{"hop_length": 160, "encoder_kernel_size": 3, "decoder_width": 128, "decoder_qk_norm": false, "warmup_steps": 1920}
Rows from block 3 of the text decoder, named by matrix and row number. Rows with one number belong to one attention dimension. Each number is 128 + 32 x the weight over the matrix's rms, rounded and kept within 0 to 255. All counts start at 0. Numbers have three digits each.
# q: cross-attention query (decoder.blocks.3.cross_attn.q.weight, 96x128), inputs 0-127
# k: cross-attention key (decoder.blocks.3.cross_attn.k.weight, 96x256), inputs 0-255
q.30:098117098157100151155148176110124143079118127046113107080163133125157133096120120156127129128132182126114110122141162180109092136155111154148186124180153103066156102149104144127165127104130145103112140140126112106079092099091116098144155103116145121077126093176113091153150171118147120154137128103140091157135094159136133068144148072161071097108137102110116166167133173117146082164146
q.31:095120165160124162140148115129110105140161146126148145161101127088147143100160137165096085078107164138175129170123130107119083146122108115135147166113138141105116147106108103159118124094118115170122149125106116156115105102112184126120128119138119144109140128123154165149138139105099117141119160129157117164093115092158170140161090130094145140096157127111079125143104127164092111150099
q.32:182135143155142067112097098155098116122137217146120114170138054128122087123121139084126087102184127147137187059195144088074142087173106122091129108114156165174152128131155154151077185125135070135139137131054136099084131175137096173113108162093163150121126142141096059134188133104187181150127137160088115102148149074191121108102126104134158103110086126159106165167140139164142133113152
q.33:063129115140141153168146104113129115152109101073177109154153157164170141125140111152074098120139107086111081128153127149108074171145085105175111162130106105156151167167102099136115104110147160102136094166117158118157089067106123121134073108108184163131104130125101137106128132107127129188140167102163082173142119113121147123156164096141097086106145087069119141107111157138134082130143
q.34:093121073179088120127092130133133111127101162114075153152154124152108131114150133130157129147149120144136096083106136150143164124116117152083115143141127106098105120164141143146081101109135142090119145129102142123168105094127081110109139133124161160135158134128165120097090133172150130145179107081131155140186132192115112170085131140115116157168137148168157174148125127103149141129164
q.35:153106096149075121119190151128131117114116134132096171126105154145133128105144102125160112134146151111092119144149126182087126148159114142186108097116171139161189161148075122134101090161122140123080094161140116177126109152110158098099133133152123155111114118144165119104116162094109155153136161131122174163103100124127124136117138136137083131112139116099057110121098159101150102153159
q.36:108130161119111118122100130138137126137144117122134146116128077131130139193124164121101128137118154117152121059114142101056136107099119101142134104083105104111139112110130119099126133139121118166145125079143130133150100127138098147111125144122138090133132097124107150116141180083155125166110099143090077125148139124110088133141153126111126191124083148105148116129164114144162157141120
q.37:119166123079108088110133093088142172135187117162074130115112112124112122097117158100145181144165151132118175116123120113139076149079177139116138095113134113158117141134156136127117105143102126142089125112124147169170156142190114126144099145133123120140117114112119120133118171089055129132156146166102174108152097141123164112074098124145136115109158119169153119116150131121102174136146
q.38:114135123164106120121079145135125136144140167094108056118130104122086154137153150146144094122160078198144171121158123161099099142116133149124109132097166097077105123091124128167107116107189155150174130134107115105122085155139072174135089162113112109119105149097110099090196167162207179122180079140119127091171083149170164131109159139123156136097100140147174169133167154128173093125116
q.39:103152154137151101154095104156122085099142126111124086124146108099144101138098139128127142142168136115116161137171132141099124140149100142125165141123130072167112152145151198129120186144146182151085100108123168159122097110131112149115180150124168068137128125129115156158129114139139142073120134127108079104195099117128089113131139121126152085124122140167150144127112154137115110116126
q.40:126119068124137148111131193159107102103119106121129129116110134163124134137145162117140170177106114084103096087079119097156142109086176135100157106150115153132073102177116125157155102115165153114109191120163113107101103115101103089108133104134134105131102137146182172131094156106128172158099111147128093097124113138120134094143138110075115151130108158153115144110160117087123097199128
q.41:140115185094143171143069105128053115109115104125113157094108136105100136194093089168108083097125142088099186046131123126149176093112099131110133147122139096108138156116175130134124114092107103105117133141145171101168119139131128143133150136114110138078180162110105111133120170151041084129126129101109135138092115155136132119132160143176203100161160163155174133159160118155179111133118
q.42:089122115146172129162118140121159119136091118132155137153173109109122128133155147151114169080137084101090108110173075137142115152131090105181185119135158162086102128124122132130113129161097160135159097122125095138099113113125110093147140122141177123148136105143143115094152097183182135105149154178069157112156149135108093158131131104100045149161162136094135144131171128119058098161136
q.43:082153117125130127147137097148111144199207133164125171103117087153138110069107122091116091125098165137137136154127076044126123083118087098072170154109170092126091165130125152133144141188132127094113150130115158125116107093122123138091146189167205206154154107105146101126197106158091129160148114140159139094097187129113109128123116098143096092138141180121131142143141157163161119183141
q.44:142097117104110095165105114138152131120113129164128167141120153156108116079177128089112122129141114155134125134120119093147156126117139148138125112127122085164144143109118144118113171164150072126105123134146139123141148145146137116088150172129103185128171104104166120126160094174080131141130134113108123132111110106145137106124169149123132178122144153146118107075127099136120089138184
q.45:091105161104133099119098119153115142138119126182152144148087084156098077131132159119148144135138112128114117165129153127089094113081130132172140108140119148107117093143147106121064140188135155128133065105131140089152116111109144129115169146154155119145127090110125144149128138079111155150105126136153178152151162120108090147085154114120141167181149144114133120114100144123154125141094
q.46:076141085183097100087137168125134117179103151114128142161140123137132178111076164151152128115111126104140180100102161160150080117133126089141167136119156148109183161150158128112115168131173141146136135135181089166136044117151131100096164125127139138065112113148127158168098134114075157126145145117136132131165116190102142101125134154105132164105097122089110117100120138106139100108170
q.47:150146162170108096089141165159107103092158152132165147156095089153122156130095164118080101107115132135127076075097146146160162102127136134131139173140176117199060095118121179189140203152164156182106077108164123095107135135134141115101132153154165142140130095134148145139123142074128117120125143071140110159123123107122125155115111114088154156172127126091141099166138099103160083170138
q.48:100111113165100134084134159088168131113130108054094072109095116125147158136131127117152123152136121174139059105098168104140105072163177114164142164118134163155019241104201070136178115078124104114198085106137129081142147112105130127071073152075162164120146073080147121147176155128125105095170110209112172095123125112152137147118127092098117144133141098188080126186148119177110122167127
q.49:120205063136154157164109127156113122205181136122100125128124174111158133131122137109212137158147155087100177227064156057151129092077173120063130156108177145150151120107135075131148118152121153101057131096167132113169136087129110131143104099121156086065139127072152191141072119173088120053123141098120188200140072051124127079134191142197036112148060107169092135148200156117089124169089
q.50:053196095142195156131199159136163159073161097096151124079141139083148113153104092117110137156128157202063128085132188190084118198162100096129110167114239109103103111111139136140167141098137142193119103076148161089128084127107133146107139099153157116170099125094113167137133104255118060065147163024177138095138147040176110136099090109101145105091133098128040139175126118087124160148105
q.51:122145121107127126016188147107124112130122165069106143127129106073152138150127128139148131151098162188192151123089130112091092169136133119133149112158115081098127149105158074196138170201088114134103168022149077139138077213133128189090056108132148162105109123203169102126096078212101089172191098172104142080132178166147100150147107078152196116095134154078122118146188165152132125091131
q.52:106151171132119145137162143112129100081169137109156131106145130132112125127149134108111100137090148255097102124124160160109114125129062188131166125161159116083109137149126138124105167113100110178133136154141165069118143172136098135149132150085128175101118179089088130182107160103116195113191094149087053133131085160174142134167141092060179116149136102127120121113066171101160173092100
q.53:076147132058126152103100174098188129101067099145167114122109157117140117122067120110155134150121120159133089098124120118082132161120129154065141079157121125172095160177153084122077194127122168166194119144092090162104119102200067083041143153196129133102108135128117161159122101083185130124114170246227158205118033103129151175085136139170146093102115150142111132164131073067129111097157
q.54:091143181170144155123139164099140132162119111180166143196117094126105080130191105125091105100127179088137135116127118090123141085237123135147160155171113180116142125124065139195212114140054135125124138088170100115091180108167124144115153103128139088112148159164078132130110073163176152066109133146167177160094128080091121115089093087159167121122116116050111204128165109128177132110136
q.55:141084167186099113151208146119053134121153153085070117134192096045080153184100111112147106149088091195174119089066157155185147121084079195107187094109109140101172110202107111166130099091118060176142058051070178101120137028133116092108127127113120101178161099129140140085066099088098102090109152131088083189109156145085125159162177104152114087136161160184031094163130067182157175104136
q.56:190053174161137138132164099129081128133110090106162130160187120171137131191119090117172132125123125157084182076151126122119149125108054137168069135173071168087132096113137104160065197148124147084116126123131140149097116168126129142103145108065084078093038201131146128178114110084133178134185169156066133149110139096080135145148173117090139111137148111119145104135149132074185108103138
q.57:121132151149173153114116138128180155092081091171190099119144162129158139164163151120118165120106086106114115194167058135154090227161131092107095184120112160089076116165115088115087141129153158083080074155111130167114187155141085135163081155112158072199149050068132135140139181170100143177128047173148071111175194050160100132121113117146169061157162133191169147129105054136100136146114
q.58:187032154090152179093125155094198150110114196179126106105087131154146133085164079165150177082123089091088097235086161101051127071107233173176064210154183187133129204064116160086185121154133162126187121164144123149140194212121159122127072085095078143186118174121165122116035107196099125091152115194100101186147163113055103147148100158087121084163167068097130109116066146120111105081172
q.59:139176126117118186144131095128106089114109127126056057121124176143083114144086173070110129120090159101139164138168205125080167117193123084153111048099142152162156171099201111124145114145159088110144094149071095139153132143208170138085137092056172133118114172092111103185127109204102189043083068134145075203155136093155172155124128101193086095146134108070149208169117149136144141080082
q.60:063107090129137123097096122123101103105132118116104142141156081112162152155127111145155135143165100247168113092128091081151071059192096110090129170142130164150100183108081126183104110132098107148138137097114162107132132173119067158155158130096132153047162115139155106181131090107137112089155095124159099160171094068132131095135150189092129141142142145164158156151084151112105167093121
q.61:181144118096097098181116134139083128149134055125184158099124174134113080104095129121143104085152143155053122103087136115109141098135130170124134052201171102087108223106090214104096095150118174169155115136157071150085092120128195126084139087095126109130100195086095162087162144097117094119153206036129099227154090065139130093174193163169106164081142077149172167101119145104131093125142
q.62:157130127136161093137122105129094147123077092148138112184185161159194154113160124099149092149169080052127161112097073097134190160172152156105113049112147140112082052169154154160101144171117126124155112120125132138059072242150084150062063023151156103125170117145145160151177115124193116086112191052167101126117141134109095100159137101140102165160103139138129182118171097134159044088107
q.63:153071068123134231174153127052136103134103120126126172087120095138145110100116147149100097075128091114139179099125129095076141116149171128109131123177169125146176228097190186075187181155162076160130151094107131082161097100108125173091237051113165157139123160122091131162073113057083088099166082107099080080123160114124136121150153112026111195203103112166085078132108096128135184141075
q.64:102060138157147139109074127121234124131168154150181126156163133170141109110124099101061134103106150125169120131140162158093111166125122139062100097184178109076120038077149139155078174126129143175119082195214130159136085047158121154155128121108166197101121162110162145139118141133125091102142158072118141128095074099174121168078110100111124131130134142139152096170108130101059089217099
q.65:191040118164165162183146129103117153131077224091178202179128069104142171109154092170115115088138098125065173098062210134117182029111134138167124150104094129191165185069152118133174077069171104095131070003137116142149062139126123087151138115186123135119116161105130106070134130178115042098054161185085103100121166128100160177053089160096191131101155157142125123165130144124087069192124
k.30:129126190157124116172151122135102087136141124129084173112082145119139099101125089124095164069162126163129133124051102115111148205106144137093091134121117107140133082091150144113138169148113145082080137118125179074097105080142137120105096110119117101161135142147165137126150122147168131115131152161085122151065162166173109105135080150110147099141092178119157087170131123165136156115161125130136155130087081128075103128130149154130065131107159164082115124126133138148085116122094147120113097117171123133102133103139081113125124140167082161157117148135115138141149142092119149131083148096164142105152125097145146181093115132123140094115131100093113115114148093168132094136076125161127203102082136171186120115139099120149122129153068176103113170172113129121136075162135115
k.31:137101141158140097078167146153124118104081163161149107143163125133075133140141162135118142154129138114130125103159144105094173161119143162132123145188094168116113105148137120101119121137136199142094132099151152172154156046162088121157129128104110113156122151122159120110131159103109114093141151100094111116116150176102102144093140113129117150114153084104173122093121183061113119155083128119093105112112171159126148104165152106165130159103132111183107162173137148099078155169114134172173133079132087118149097128133176130116134116154136178117148094115071195094136125145154127124113165114103108115114171177141047089099119148118189122127142139123140066117073110192150198123144092197143124145103109125104117130108142087111131120110084098161126152130130116139078180114130149
k.32:117120138167112166104095066089141109151131136111095145160154140135114142108112091222028169185115107157116130092164115117159110143156122103116148140155134077094126133113117120133072147123138149173128144148123127124191137154100133142110142108156155110120075144121117167111141156123160146105080124092173150123140156096133128114121085156083141125154091126135100138164160147126146140140137114150143103143134137182199135228146152084101191133102118173076135107108118105054138081128084072195095077139110140093157155182067106210180077171153101141124135194136091102149110112074114167126141131133159162102104064127183147114085146079174098137082145101134135083150137173105072165164139082064092093132134119117152172121147143142128125103063154119120086250111160086141104139093094149
k.33:181088142132148179166107125151099111126142097138124129129131083134127129202109114097107128095121099138141101145143082135179079125161137159120149141148108145134082111110131148136121103135187155125115107099167102133134095088102164120101172139074118130136160114110184076119126094096103120138093150134138131137091149170123129124077127148141124143126102153094141135150141114144144130146125117179087161121136132087097149070093139146136087110115152116118138169129175150165190099122100118187187144071140123102129134161142119103089133102180133105057148171140074115108086116140147111152114131140100130128171119155149098125130141152142108100131111112119138084133132112142167164098115110222118172111139109147142173139106090135080080138099103119100162140159141117105118129151105135
k.34:125166153148168131128099116110126147143138143108112121123104110159118105099146104108142092127110152074103122171114090103130128096140044116126099138114097154121169107136068165141091071097149113093118096166082117158104142119133118144125153092127138153110133090154127076168141115140077138099139132181130100085109127134115161129123103108133160072086137131144139105169169147141140120135148140139180165075128141118122103079138083151145142125137090125109098113104130110120141126074102187115105091131126185164105166148177128064122165106103156122138143101143120126150105156128144115139192120115125115154181096139169163134150124152122130134104156128140144172138152143084134063144057103067134150126113126075174101136161123173124130186129151106137117116148098104104129135137159107
k.35:131111092126146119091142130148083092071143112112146162116127094125145087128177136093122135122151104129144088134103132107182148135128114114092101082118155083140131105139151131159169138154156096181127155057118207140185077057091139140113175170134168150124100107110127123121133161123166105136127083115122186105063132159124143155120102132159106139154080173165145139146134113204118148123158115117111098130136072104144115106163108152110072118153106123084130121068118148158143116091089138123160127135156133156156153129153126129170087139130155149115148102143112128108116158133134173136119138143100110117125133096115147059112112156102157139129138153129078137134103106165096133092100071150139171085093120142120168140090107096163149149162126172139128075086131060126135145147102141
k.36:136171115121104131142120121133127152153087103111107129072149176130149132104111124141077188092074052132143146182111119140143114143116101138120164120155113134149136118138133114145108148186101153134142135130161144131128093139162145106114127111162126128093133134091119164131130131108136164091121109148085087136069124110159095156135154153120176181122120088098095163136116159137116110091124130115127167160147126154098133113132147143114132164185184129096106083152129133085152182151124095104075192156122158130116121155121096133086114137132148121146120153065130138117156106125113075101102134154104154098132142129111119103148162094152147085126157086110167149131126142137081116117156096078109116132088132065112205141163125136129109159098180160140135145186152142095111133122119113
k.37:105137067132086083110118109121091066099097130138120062153140102135148123104159144095151139107106118145121083113115188152119105147145091148154132118093176115137129124151130140115135143087157111160122184127096124087120119083141111118154117108094123108143100141146107113164145157104121098137152110132117111099130098092116151123102131116085154152155112170140157081092061152116105097143077144175072140152126178149117130171154114116153137070169139095146122100157133101110112140165165098105146116120187121141161116149127124178138150107114115193123112143201150099157127169093092148137118124196129106116142129135210109092104122150111146179076091184174118157117132130116099130135138167144082112140156095082124117160161165115134083159139094159079127103127116161110183104158107131
k.38:105122111150148160105067102096125143155132164024087134169139143114117105087103058132138165133082118090109150085094064115196141173116136109146114126102114139141115184165089079127101131127136123096110147159123134098150143162120184129138149078135130129163120095127117115172126150097173131127125127123124171099101134139135153130115106108104163085155140042123121142108107119128146155131098094067131126129196133142104126096167119127124199124110176099126122103121142159118162129137085103141109110132121147125199101113158111163136095162097111123152109239108095131136158106085139146136088131125091133071151132169157087119119108118128120100107128133223086093123148120118152121152127128126076176158137135148174140159164115161130129148127155083127083122113134100113155161171117102
k.39:095143141123117192113104162107118121151153115136097108144116115089144126200071120210131119127164119111159146161143119175132142172110137105128139170077165120132154109133091152089079146113161117148093146169137099104106083150116187122151145144129133057137176138131115144121141112160059130160169112153154127147086177138149166129115100125115119165123114143135105089183125138195144132127146124180108131166153151149131137116118113070108153138162150187094162075155100116125160155065133166184143134135138125124141124108141110122159144125117105154157098129125149092105149121112076137078133097149118131129130136129100092200088102109094183088091117132132139163158100103083123090140095116113165102158177098117130144145100122087139153093089139121142077168092175161124161076119119115
k.40:176163102144068057146124185104114156140155184190128143112052125139160088127107150110141106097141135091174082087100081064118153152108156123140158165110159132115107159040097166138184147163098119136183147125139089132124149151131144119132097110134126122153138159097070107109165116147118146194119136090069124087130125105119108114123144071136145117100137133107097097134112129128094083131156191106135107112118113127103162167136117136112084069123167146113122103116168156098122152110152088108126164161181164107105160071134079121083127116171165095120110111079124124167151122102143124135135075081095108184125108123131114097098142144124150140114106109150143134118133106079164112095098129155086121149087131127154163162192153135108106136153161116099144113121134142082123128140129219
k.41:120165117074087122174112081124127159163123162107127122102146152135198144101189100065142129117167126131155150152140116180090118112154102098171097131116143086115143134178164115095152124122141091095151174073135098139055144133102091138110083165178145153122149183122134142124154097121118116110182073140128147124119097105169141078104076189087136143134128122101177143164104149107137133184158123145087148143129091119068100127117159181114112191140119080164123085154133101143101060164181099070095157154133124118145108089110144146180146085100087111100102083127093114123131093140108184116157112134136136134104131110143162095145094154139052058140147087129139136197148130098146103139142103079140051147104143134106144065138124125089159130079164165178108110175130115159097119131163112
k.42:164118143095153134202146205145163112102118134125149164123116140163130114084078116139144077127074141124126125143103097107157084145107141147094075126112088129111108128124090172194113102149149164132110116168113098149136105076145151144100169044074130191154148159120113168073177105102078109149106140122107083057131152095130155137155105130126079141122119169145145111097143094141149152168126130119148164100077123110130134126144118066136122125123141099103158142134171130155194181112087127125120154207122136099115112090146178099129101134178088151131132159139184110125135150099097150101155148069085121151117122203094133161091125113111135108154142111130144130128104143126150125158124124138156146128154114130140151142118163112107174158133134130105112081107131084151135162130156103
k.43:123118166134106088127136090115107113129125122162101087091162136159125100138164115128127169101134157108168045089141203161087072073103080146172112093185160122137112160162111147162168149078144136212136101118122108203104130093131150179072175166081119133114159140135161106090185142137137157134147199101105112069144098083120165191178098153129134117161141132099157149092167082108115041162133091125137149094142100095113114132141132123204203129141135116133086105140133179113118159144120110088184127167122124095084123155106120195073117070169094105177077115137152149137091184138130143120059128113124162144100128126133129141146170080071131186085133174107145073094110116098074166149175125116149119164056095097106181154128110126101142110105106155133170111139138113136133119153132142
k.44:164115130131104116120106132118139119107112099148144088190100105141108130166158116136105147153135108101085091064120144131136120135127092149084117119137127101099099140110123138130093067135110099176149123126101149135140111160134119135109137106097121136106123100140105157138111142160164132098089131134157133088145077151108124105146144172162168134142145108117094157080148149123146111146174108131137170113164166123124105134121131110170074123108070127152114129075076171067084139167105136154114110152138139135129126133145133116152109112117113170111123114104125131128119139209106132154104166129152130128157119099164110105162154067061060158119099142124163131189130112115140165144123159123181068112184077088136182080131102116146128118125147139136141147125151177140110158111150120
k.45:141161143125119098154061157118154142125123129082169131149146147129107129134102157125057106134149149136096134107169074135152140108087144136125118187149173078112169113108168127171153120107126139167130159101127126117122137120125114122117107158138140118085151101164129152122132080153129156067130064128105099127114099102096148178152202118127178164098149116118196182173119107154162158102181153096093099119097138167078135105139075084118116064104109145140136114158068108085168129136119081142167090111093135084089166112098118143095115117148173145104138166143155102141138147124114117124140139163096092145138117168147126110146084123134144133140152113117095222139118106125119107112106126092182168121142133120115166140115081071085126060113139149164151102125165088154142111143124166
k.46:130152078143128127111156089097133142090125107087127174138134101128126100156160157089123110070147181090229144102128050150149129108119105147090190125132144175162168120122128130149133171117126126141108067104139214144110110093145132100101169105125203168137093083180100089112106128132122152128119076122122111168086104115186063095129124161132104113096173139144165113167105115198141130101154133134174171142154141080093110080097173114143124120087110119104135076160149142175087168122153142128100107106122165105129101177130089092143129109166117119146094108120105174168158106102146100138152116134119087101115133134159096137111107147146144104114151085076101151151100144080132101154083105234129205113125122108108160142108123148104155150180144141111125112166102128136123154100114120
k.47:127124137119129122079113093129175104144136140162124190124134111145158099097133161122137117145102170110130132113150063133116142179140130130160126096108135098122113124131109165109137172093091148202117193090085160160155112087117153111128065113127109052121178137141096131144143128086120114162161081099093147100125104132123165125118162088117090147166103166141147163124091163102157119138172140163133115124152102082197191109101126147126115163130174118169059133121110129143081140118091188123103146148135168167158118162142124084161125139143171090102133116093090117140100068166167106103113157158061120146152143130137173157119137135134109123165139119106091116110152112118141162123124126130116119179141132080098121117145095042151128030092115105148084097079149140127140094143132157
k.48:127095127130164130100121174107082146102159203218132117141111128124096107153182158169114113179100128134138047096117172075109151146103147118143113160129112077091131178144060123110122159056155151160100116172205123141164132070133156129175120124095123141110143169145110085133084110094132147097161135143077106075084125184175131169095158055120176147060101096096162117190132167101141140177103154123132177150134110083185101144045130143146169115089116136145103108075155130099151100132113173147118105155105094049114141143133129123153125120143097096093135153114110161135099124157146138114061102140134155137152113097083106137110125142103170082092091141112102129057026129151140136165067150133147169192144111247108106155140121144152120124188135103161149149159113154137152129115126104
k.49:169091141147116128139145108066098149131167130143130114171132087098153131124129202183098151115112189129120098147074207127171128097084114116089087069076157162077096142179129122137114202159156133137133138120106128129141119039122128082085124115240088139158193148094145102115148139051152086178129123069148069135143153161112096186084166143059192128105152114136171035036037183121120150134162099108121114166111090127078119113115142118238128138101128148112104198113131103193124152149129128112168106135148095122137136110087143085159116111209083146124157147128129101127117147100079080105103139057098108141054112177090058128136090102099115151133154153141168103093069179174083130143140164128111116150107065074104158031076170120057133139068184139116142136166210142136146169109153149
k.50:126083146156165136175078169107055090139162179195085152131032143120099156113177090117136126166128108110118182126139124194145132113028134155145082149019106122142075077100108171138169114188122125149081144168128120112116101134128183177116126104161158097079141175131140075091121159068069128127133122142134221114127210090127129076165185139108156142095125084145169051060128171124094126173144135185144139089147110174105123117124157088163097184134091221103160142140131130159106122122094146105102073068173096154081137104160203133117158076107161152153113082091094124125090095142125165207189132098108115212110118189058087181147097110070138092122140134149098134083153128178188106122102123155162128140141056106146134081124207144100159166120136082221179142100111090118139120102097164
k.51:073129154133150093125119093120106161134110169142103144137136151097141182133105110169108140102160124160115095168106090160114118139099080103128163137118118176118153089138087134151071098132084161145161083160091103149146125131169135139097125135040162105096178158216142151096118170188202101129078040175085150094090138075121119097147156067122115062129116178113035127136182138129110147083092187178106147153157135144146152118162165074154158185119111062170071035156181192068087168069076146092096137133218022184128151131075139110105165126126081153157132104146154094101157129136129220181088141100132155121145169128124169205136141190088110106131125127137133143134139170184142102136123158188124148071131110066134101114181122102142172129145111102121147084160134095094143084115083100
k.52:099129122139158116129103156093075105113066119124137028126094152121108161080154120112145145132127132115159142107111053155118091169109126159162121133085121144072136144152146132096124140121129106149133150128097230151114092172122091179092141105163115168129112189168100144121144171110105155123152148158164155111124148113123109061208121088106082086172114134091156170156188119119120104133038166181130138098113163145169124146097197155110128192123128163129121083103142171134206110192129137139153115153067198138149100146090140127146100137156149148131089117093078121051171137099113120097102144119164113105117155102107108099146123088086088099135109091158122156180113115115171114151139124165094144159085089210168131159051078144108172127151134083142148134141186127156145132155098128
k.53:146143137196154134124157128087111095011160132086164099104105212132170136103073152121108061181154207107121153134126123128068159139118165115141188099160158161130123105126125145108133151043093115090116128145110202080072146155102162164107162071128189079130050139145157087092146122180161106123210093142145122119150141174197154126067094167122187155129100119093098120168078095141104134105154081172151126127146116148093128162089197089186146088123168087168129198197092146188172138202131177139084114161141076064151131118202104153122097084187163145122120165102111134152102097082226073156132095108154086140080095162094095135092156127104124097080119153128055138107083134104159065130108174192076151144170163095079112138126081107120151189128183116046166106163183124092182080129121104
k.54:118092157075102105129145154134107145114147082103128174115079106105099066105083147156070142113182170152153085119122150186135106128123167163149143123085094184178138115116121140162110144162103151162106094092128154143176072128155158129115150134160103090127174154125127090164063114168095111143141091084190095109152121134075146171168110106147108118094169133121138156151077156117088109106097153134060122135152116144128152166152095140124153046145063144101166116086104125118135087071097050140127145123138145114092127181151162195120148176137132154125129109155080123176131097087097198113192110153182106224115070166121191136100143153173122140125137095059121058126110109141112143161128048183144106108152138127195058160145137168166178123087117079107095131157194095099056138103061151
k.55:159083165109143130204181138085189094166073103070073098071143094152094148133115155164087137136091104152164194159131090148159153135146089104200142186209168114083154096139124150063078136073212062172066118240162089180118124100150163115136153103092054162103102200136147124143073162163106120151094114162104098110120165167125107184160101082164156126113143078148117137102131129166171115110111137114151068140074066098091129115118183139104104154109119072137100155079165169124182090144114065173178131142109111148187157106074219111150114112088044069108088096106139066159177155156096173099099130158175129075179141171138080110200205124173131116171106170172136092209071157096248124118110128080162158184189122126156078146055154140122119204061169152105173085166185090123113077134094126
k.56:062112137066126074161108107130172101183156129096153073094161167165140193128149132143141074066159149211135133095129132137132132123192156157128105122187145181147177140143113118125136124153095149126128130155113148085118102183165101077101105051102123111165110097139201142137162164158148114136151116207113105148160123106079217153170068115073084068103113084165115165117108168098115138152130140153086128158127117179156142139162150110134180129132134113107123114160133103153169202116133086109172161130105105140166138129146084151104124151147180037160144165138098121092108113127127060068082109190106118135149188156141100105095107141110093075157149148127161114148184234109145188153071111136109083119117075125144090186132137177105117070124094135114125101101199081111074155105154167
k.57:121221141117132104168163154119105133145128090118138128161140073169128121186126115138166109082156080090151074150155103117098132135147121170123155137073168135193123125139160104132136137154124150102110134163179093083152105190141067120152095131146127131073130100117154156127150178099095195138064116184119145097162184144122138134123136076163088156099145156123163162140122144147140173047170082132128160093124218104045119161105078062120078110132092171132183125105136114173115136156050121132067048084152170130164116143209085177098087096103129137156150133110137119098059172138047132131092119107027137073084083185118110098176101070120121160164101189141096178103134116144063116132145145130153108126126117213142155183151119167171063142144066134097126123131062164137128135132122172
k.58:128162094122183103115143144135106199134146081134074197117107106177146151092216145098172149149169059111122068071090142083151152134137179111054146079108159121204071136197095187147123147123104101086135091203106150087141142132092076176172100148154120106166098084105040144145115121067091088133158088154152053168119157146079132109093135074170145107121145143178107044131156142147129201080070138065122117163150122141200124175076102198059135133204118091149140151170113130176169176117178065040029151088119135082193152161112150085107131153091205169141110175128172178087126134168171175095087055187137101174138047084084035111092038130183067124180098163179110164129085128161064136141180163184129115148107173175136125172121183115201129077169207134157117171122167121161141175126127171
k.59:196114095170144088124128118173032085090109099100121111133122141137153139172194178131145177172114116191131078125123150138150180073069111049152151117038085121100080080165119093111177154202146078098081101198165173156152129147131114160123166145193129121164102087136166126136149179116159119100137120136129065138119155178100136088129071180121207101164131097145139128131116129169129152094117078154095171140144148160162164111111152140129157143134149205111068128155105155123093116111096135126082134093117132150137185067078104166121111105089155101157073182152075119123147098140094189171102127164157126110073123181164128127082137115070133136101157175129116125160120092161085027135105109132085135111128129160125101149197079118140117150147120092128069210118144075087108153078124052
k.60:122124175110110079082115077159083120195161151137138114141111150142058148114160060148136069140145182075151078146147097117107139126155083162116154139080154160118152117114108198142141127081145109118119166157141148108139193097140133138079176118100056110124139172149137096104096138145101121108141131097148120099143148076187116135149116109077106115150140160135108193200073130116153132147077166169083118154104110139125123116134181104149131145109144163146147126077072123093108098174115073121164162129121099078163127144065109131158172071219151149125129094196125128060101195147150124047122128160124191161115184116107163112129121104103167129095101152164186123128057092147137144134121177140179106127122113135084091107101104103135142132117149060173143108122139129133158121137176141
k.61:128024105112126133147159132173136131070155087125154102145158103073116141087221139136161139123168132144158188118106091140093054092107150142138113124093128081103167095163098112166091136142183105119224156050094151139032084135093113168164096109153145132164138100128097162107119085119128149213154089144085120139176164138119107177095131214153151108223157106128113070150117104091138147181196159114086100123129080117151121066163164081195116151091142201128120118170087107135163140155163135086101129135098089140112112053098147140168159083176112089110120151114060112093153110205169075063152138171079128112092136159132036069098109093143124103095177167121133103177158148106111152137113104115105118115135110111196135086097185171175176078110141119082132121155153087105107128131124120
k.62:078127174142121052179154048049135176084126139066128149090145096170157237132139081149089212117110192143130165140152132141078107094147106142094083112117099122194119105081157124091161088167124109108107101140090113083144141137111174088135169130135131189091096092169204088066109141203148102191107119125084102135162195035103141151083092187163111136131126097131083130129041163130123170138156085127020082131134057126078125161181095098171131098112055161143245075137102153131138081136149127114151103134119116152130112067175130145140169113119088111132161128149097180173115079147157140090152114187133077101105154151150157162135204114164155116094119138073143097106151164119113150159133147143143117167092159149146072190159124131128102127077088095085131161092117097098099186121165087
k.63:182162130157123100136149128095085098147142190177118092174107083144099061082178110086143166165084096083097042132169171116094135109141079125163167149138102166119130137172113111093113145058174144137160165147081129118150095180137121096100112069074100135153123135191136171139088114133161123093161153119108131155126143101039104133148175141139173150115100084089156099134146118145136093115094172034131116137142101146098146183071206194092178169098144080087126182127116150115207022073183047121093127111133127154102135101067116115158182189155210094109107123125035145133112116179085048133161131162099158089099151114153119143155019146132109100065166154155140149031080097095093209186100117128074126082130097121151132138133166129160090153156133100167196215181245105145108204097116130
k.64:094097154130161126092125127121127106125179161152131163164090140118124128098083100116120108126070144134105126112145051081129086106187170123132051123084084143158168151150059162121132112116110132113108129127109165130103176143109130118187101129194110158132105126114125115149155116088166142122114081095123186155160095178084117107146160123181072139117103114183147110138147128094110129152136144101199135137130115127113126113179135157107113175090176171186093185204077153194099135067087196154125136145159126136199175149172104131148115076109197066118180122127117156028068084105130064205132164144083105132116115179106141097175072076122152153175149155118095061166190103116117165153071132135075129129129148070147141125084057021034125157099143132169134107150134149108105160120162159
k.65:137157129130166151095036133163117130148169149130109150071134158086094082128134127128182087124105079109129095161128100162187159138103077093097104143181119106236141160098116146115122106115134146168155133245149060068136109101139177110157113056030074135115170084117095210173101122157113022094181096189093026159138094158079156137085137126189148136095125084181109127096142135159109113136201145123107100085177121117137164144149188177056100150181149060134164100158112117134092091138100078101110132135114116110144159146120169045102121054112107088142143109057132190107138097198137160164099109143118107210212133147130079177139072183136110113140090056114116122121040050073094099173123155108196126132176147072154113182171223178124088098122202068154166125100123162079149103089180128